{
  "text_encoder_drop_path": 0.1,
  "text_encoder_positions": "rope",
  "fused_qkv": true
}
Rows from block 4 of the text encoder of a small text-conditioned image diffusion model, named by matrix and row number. Rows with one number belong to one neuron. Each number is 500 + 50 x the weight over its row's rms, rounded and kept within 0 to 999. All counts start at 0. Numbers have three digits each.
After each neuron's rows are labels from the 100 texts, of 14976, where the neuron reaches its highest value: "fires on" is the input token at the peak. Only what is clearly more common there than usual is listed. The data: rendered made-up planets.
# fc1: MLP up (text_encoder.blocks.4.mlp.fc1.weight, 512x128), inputs 0-127
# fc2: MLP down (text_encoder.blocks.4.mlp.fc2.weight, 128x512, transposed), outputs 0-127

fc1.428:511415576495472505468497544447533532564494489637534458433462497533569438515446582498447490518519405563552516449480475516582525456543526512605495483436563485544475429553495471608389475498433501463555497464471571521595496541478496462536493551442471537500448488511500434425543426592514467574481539576470468487538526530571502538524528608531532531472416398507544484453458516449461471388566
fc2.428:475515488516496499494470455422503570474419534439536510535507560450480457483522457530493430505801467568503515560580513517470452473484534481468539513530484455480481564480513519471543493490489550495463593442546465460437502497521566488523498526523443550418466471509504530581519560446497557485528479469517484486526499502526433487534529462458425462488513522385494570533694488508448513511494
fires on: "moon"

fc1.316:440422558436510544420601514582562502505490528452433429424527572488532498488525516481491408480428487460556506500553540478438484530575451462561489446584463464512383451482389497521484487523542430455453474557493448547412530457535434565560423436510448440567490462507609580513547535556538530505426462510448559526399543500478502423530549521460568549527535529513483418563471546433483485519469
fc2.316:505483536484484479515502513528521481500522506526502515497523485531494488587488508523508526509043478484506481503464484534548496515501464486517522508518490497502523507511520499474526523504499499496518428520523500492495497507521494501491529513509529478508474510481467502472479480482499494505481497541490499514501490483517510505513508495537497651496495483525481497512309502524549503498497
fires on: "-"

fc1.188:581513520487508576468482454505463477502453511511372435457475494505598494551495438522504552563356578515488535536499483473510434504479541484536389459526550494530493509538421526466534427555562520575510496594436522605532463466567429581402506514464513456483577569435550460449535481543527454586514545463488465497474540541487482484442532492554538579474557488512588413489377534512499492386489
fc2.188:540506510516493511501499485501531508499521513524502474482500479558485484588498499524482520534053502487506512509439508532569503481485481533522510502521483467506495501503517504506494518515491503497489416536523477480501478523519526508487516483523503501494486509490450505469484490483496530539504518542478497530529507458478503493508499501524510630500486464553483467509328489515552523516491
fires on: "covered"

fc1.253:561491499516474585511524544571515457509572515556512486480476483554541438456457445514526518510476504570486515507477573436505564481497497535630432437473530465551518539485574494624522481549519510586561513486490479571541605554558511511481419552470605488582443498587561470420504492501437490478432555484360472488422545517558433584487481572601409506544430417504526509530514534460449446484527
fc2.253:487513482505512485483473460435531597485466580444528531532498606437491449466559453462492428530746467520523536562571504567456435444502511478488544507511451477506507508505498528401515532478487549498474580477536477432474491500527535499522550532515430566407480482426524561587559548438526516571517468484560474459519413548490480434572543472456479486457477514401505539456650464518460523527495
fires on: "three"; "<end>"

fc1.394:553430540475536466582554535570586425568586526545467470476558503520527559510407456526451535498510473458504448547513508402482486577562395499504590545489531540523473458561559491568478473612606544510658436499435466539461535526542526478472464458518533499512504546549431535526448428535452551478598535609445557582513483503525467550479474500481559508461551498551450503530452543539574515544447
fc2.394:482531460493509500459454463416507546495458567484516484519479573486508445462542470510530506565816462554533526523495522536548507469500521531504506505493505456500495528436546498520459559434465548494457623420553509463496461485476528503525492565479490512493452452488535496486540544487458499553492524465485444428520543473533500494542579505493415394500462523497547516504671417502431456510542
fires on: "rings"

fc1.367:477463508523524525557524552501493510562558457566428510409486424516520591469441471543417536465524476419479427445478472401484503542529510539472498490482537563507409483518585449556496430612528542536655502474449535579522440538566457448528489452523454485507575616493501468447416445541436561439530509539510529557572530484514566552503457474460495504381452532537432493585438576507535535506481
fc2.367:473540448504513504450459468420517534500441584452538467527472586481486458470542463499529492578805475554529515541461551542519505423485523532505512513510531444499510539447545497508454555465451539511474557437546489481499478461479551504501496580506486512469441435504535503503555574481488499560509529467484423419487534496539479488549586484491430374506481541521539516498629412500442463504544
fires on: "rings"

fc1.242:521379549582438465583578502486427410518516516602504458471488502519546553528436552581408516514530497438538518496448478386553433553538471522496562522479488546555445453596534501617468436558532546553531515477454531488517462619498461470483484476489468472496489574496434448431425432537479459469498539480521489385483438550506594459534472532477453541507475500502436431529463569563429515420461
fc2.242:471548464501505502446467472410531535484424584454550459534475586466479449485550468500520482579764451565504509539473555564521516423475527552508508513509523455496499557460528505513471563451446539499471564431568487478490493448471552515498483582508485521490449432503554485533566590464456505534508530461498429403478542487544470502540592481486406389518477546518542529520603434490435469517543
fires on: "rings"

fc1.140:467511558497432477460499499507547527427442505457370460492414410524514489436433528429479489444477492545455491489515581499522526508570481547468483456530557543435460486541535492638447372531510464543504562539493492571518613528530568549517343501469502517506468511661455452513466522486521519419491502479474401532465495411500457539402483571468422550517519527517521448481522562499499531451501
fc2.140:511492493438517445505481502516541474506532481507454512505558502523482510595548473564523533546146472453562486505511475625517491481455466501519531569465533482488521463512541508454526563468528536449478419515519478478512503448546489476469573489506531448474506501450482492451464472449550470509507448575511494538501524515531537447572520468575529601476518476474478487497394443507576473532460
fires on: "rings"

fc1.320:602483489449508472521521554438473550489558458614545501436434481507460413479463459565374619470534503537511517483527453537555492552464529590465548496504533547547489517501535468661503575567534436564536426444456471559508494604485501512527532558508570517529472518535427420433476462489528521468551582537424551531551573529525565608528540500500566526437506497452470406535471525478513547518471
fc2.320:468519469526512495469482466420518559490403575416521483536485574451483471480533468495516452541850468562513520550518540537487482453495533513493508497530493456485501556466512530495498501489473553494480560450546474467451504472501570485502486552521462544433463458507538525556558566461498532532530489460499457458496501501533436488528562474469435425505497527446526546527655481517434504498529
fires on: "moon"

fc1.101:546493498476523531457532459492437457436479490541442585471537539479502597592496470423576469530510487451516495468512467479512497460531558419571409518547503561557467453595420575437528466437431571476474407557564458601447543428549496496487470468545556447443536547482606566595516443456551533532443464503474545484504429454496424508506530579504535580491539586531501561550435569550561502494579
fc2.101:518491514502493493510507498534525493510520506520486499485513481542506490582488518527493525516028492477493490507486485516542490514507472509515513492525477489507494499505518504496509519528497498499510419518516494508510506517526493509491505496515521496511489517505457503485475473503491502511492504535482500526501514482503507516495500501512495631493500466534481482509320516512562507499496
fires on: "-"

fc1.121:572443489437468474476428521470454465508518491590519539494497450602453451515496487616496549525520462541478418464510473491526499563525497587471572496545564560497420516506581486588472541512578522531544529455456542493560448590512411444532454455511486501546522530582428398471436474618396433504529562574430519515470581505568529573545488541506473546398478497423457515506437528549467540522413
fc2.121:472531469531528497470484465397519558523398567409494477528474584462487476477530450481517463574775481547563519555522548525510460428475535515499524522564483387487481563475538520500488521482462564491479581462550450513471500477471610479511494546537456548428480458524533545532550547469487573552550484471476460453496515502529435447532552466464436426502483525488535513527621445508413495491511
fires on: "rings"

fc1.404:544493485485489519446517512598472468469496465502409453488438411520595481515461453540527533482481509548463493468540527422540538483502495501492465424500527510552412507458551502711453471520538434513465511490465471596445522492519542518521351522521537450547458526627566487500529519549495522484451567471397518475480542460475479640408482470548388511482452490521487516588495576532476456485544
fc2.404:464518477494515479521479498455540549520477528464501535532540588439453475531558473479551458549393469429569523540555467673455420452469468480501539558518495479483545480538515529379517552490500539508495457539500473446482474467587545508483590501503403530412518510383480551508521496388603489540531424551543453500535472554468523350586527488474563580453480504459478532425466405528514526547473
fires on: "covered"

fc1.277:565553543536535515550526446534489553417523475420478530569418494443510522592542413447494450501468487543509536569538481507444449436510516416528516449593501447471425528474455541597522540492448490573488508447515473634415502497496522499521412477450498561514568546627556548548514462536472469469554452458461621519413457417434469448387534468529491477438529476497479490578456563448547475519484
fc2.277:486494549477492457522518523548522457504517494519505508492523494531493487579477521519525524509041473485497473492485491527538499517506475475521521502511494518499530492494521496477526519502511495501519427517510478491487487495528483504493531507505541471511470500481478485454476484496514482503481500531501481512491495496509522509507512500541513640502504493536485513505324513514546494507501
fires on: "-"

fc1.60:532456507563597459483545472515513532465519549413476405461438470525506523509436512405474501549433460500483443569420496412494501462532467428551481440544549534572406560571497472426512490573497508537478431536430488505490516411494561485488536538446515444438539589466546519548507459429593455461477533552544560487404378431407472520437541572557465535506453559485567480449541581443469563499529
fc2.60:518492513497489488512506496539522490507515501521493504487524489530504493589489513546507522509030489476506489504489482524553488516503474501515508502527481498505502497507511507480515536515498501497507408521518494494503502514535489516490520497513521496510490507491463501486477476491491495509491497534492501515502507478507509509505505498515494636490501468530482488507329520520561506503499
fires on: "-"

fc1.259:582499483556576558435482450496427543469512528461440453494542461489545539522479493438454523513526485554562530446541525433559548597485531544483555522562484574584586421408503433566544470474436508542556497480497574447410577494483534472505438525538619526467415498453455447512528467574453458425503435434458446549568491477485520509452582461447467446615502525575509513562431486459448442478588
fc2.259:504482512481497467498497540499494505536454470440451495521568491503475494547580485519606475526442512444659462531557429618484458446453443523453448545459594475502463489549535554502457546482522560511488428607584468477453496475528514470466462442469442460364552571473515512484527460470554571522519369583475518599480566451538538374510500503583541576484530497432500515505513548512548539472424
fires on: "rings"

fc1.13:548483525447520545516552495486571528466428514445415467484401473419464488506475523466506381544530574524480473543497469451447434532555554469463485483561432517578388511491451567458576435553530449537509449426405557549540506490495478552492482471518539459534439466605572525593513447468593501573545468477516510562444525458505519447366424536529540549559527534584516450539465583564516518518572
fc2.13:501490512467486461525504504567502457506533477536476492475543478546509503579485526552539539503076495490505462480481476528569521525508460483524521504511513522504524491507526496478509547509512492500512394499531510512500508507516441500502508509497560465536486503500469489438458460493495460475483506547487507510471522474537533538509511510558517577485509456530485509515326500491568484494505
fires on: "-"

fc1.67:489445517546484476494568567613553465580578484524364445549522488454489552495512521487554520540446438511508446491490488495488502445556415390474526578476492536458523538494543483431501452495540512541656470519517460591538567440462530490396591553497470494505560493478451554551501406502464532470595513644456487526440485472612515515503434481446489540507501548503448438487501478563545558531559
fc2.67:480520545499488513503496474467502555475454524545535508503464490509567526483510474525452522473715454480498538473601485482528495579469505525473477464466449508494488517513488499557517521415543524444442720425608502456480417597465503478560469438452505518526503503433529464498461520519373514516436473466534508530541523453459491515472522524520446451504469511477488527540687576480445494525462
fires on: "moon"

fc1.239:581492492483442568513455485494553511488558530533500466420434469516601478476559549517482573487534436427583505463555522485582468454558499594573449432508455472576483487451500549562403478439551517514459470561470531524651474588539479498501451550485567493505502501530465406510510467589446438602533449581521567560535554517574490481499543524474543514462462411479585476478459482539432593433452
fc2.239:457516499525506504492486485427504520486410520425525499540509543455478474494500467539496440507840474581480508533554532508500483498483535485475512518522503475469483574471520501500543493492488538502478599431548478470430502483498572502529474527520454534449470464518517516548500564457467554455527507456507483474525519490519419493517532474478425437519521533431499566545709513484447490505513
fires on: "moon"

fc1.424:549429449484490535423464561537453439558488561440476555555444532403476600578437543460512453471502493477486556518450591443470456433467523492511456461552515436553510488585475550467491394536549476537479493473487490520537523530448428585534488461433585514485469520490572516512567520419598587437446515532522565549422507433436513442393460577575497516497582474517438543455516576557544501489585
fc2.424:523488496477494473516515490578493475504523480524470480472538474556517503585486504587525560519113506495462464479469485523559517540525469474532489524518488545517498477500535506504525550517498501497511348505506521505492486505541467502485517501509558471559481494494468498469456454500498450488487509547498510512488516490535539548504517502557513587493501466542476473527312512485573496497493
fires on: "-"

fc1.232:460500472465530539548528557528457475574566508571514484489518460480518470439521516557437511417475486450514408489532516378435481626463462479497460506451475504494424428549633455614449425511605502535554514491412544536536458598536491522507468540460477543464557592503507447501460428467426496520510480582583557457488537502489526513524378522494524556451457496496436461570530602518471589502456
fc2.232:480541494499478498442470471403553540500407594437520467518457619478489426490557469464537485618642455529547522530501558572535498414493509566508503507537509460490519556443515508481439578446435564488466605406574500485487487467456538490492498574520486503492450431504550513493548559487473514549524521468477399444481536465537457484522621472457427383534460548528555537520576404515458443505573
fires on: "rings"

fc1.103:526485422535519525388474435449488551428396563410404493536555417479475544518497411511561430423532571445472461507528480387439492542551582422449471525568545542510456521571400535482577462524483530433444530527500462535489489472517493536386457431532541487415476536499598479550475451466538451481492502482484487499497460487485519430460558563405432569505502536491435523517472530577560450547541
fc2.103:425490537417486437556528588544524443524525443568515511492526449550495480534487558456502521528223478471488482469509439533595549506479463528489496512454492510487505474487534487517495552497508417499548509456532520497535508527460395479554489499456594402561563540539445474437488421531462422474474482540460491549479489498479525534464463549652567497478526469523486530493411498507618495517471
fires on: "-"

fc1.416:605444556537465461505481554499468513512517493641488485452550449548457502520418543587441515500508459504490409459463546507510530558568561596514498452458538573472425504545632466646467554488517460471611465480522522499570501629468455534570515539453448471490545442592516421499448512595494454517432556521502508468554564548520584510547473516522546474479474431505537475548529535479447457502521
fc2.416:464533452518530511461489462394505548509431567413528475530465585459477479498534454495513446558822481559518525558498563538480487432481534505489508505522506445495511555481509518496483509477461548493470550447543470479477488443490574499490482564529478533450468469492539519540558596456496536524534489465488446456502504499530440493540564487475411407507494541488525528514653451502427492510530
fires on: "moon"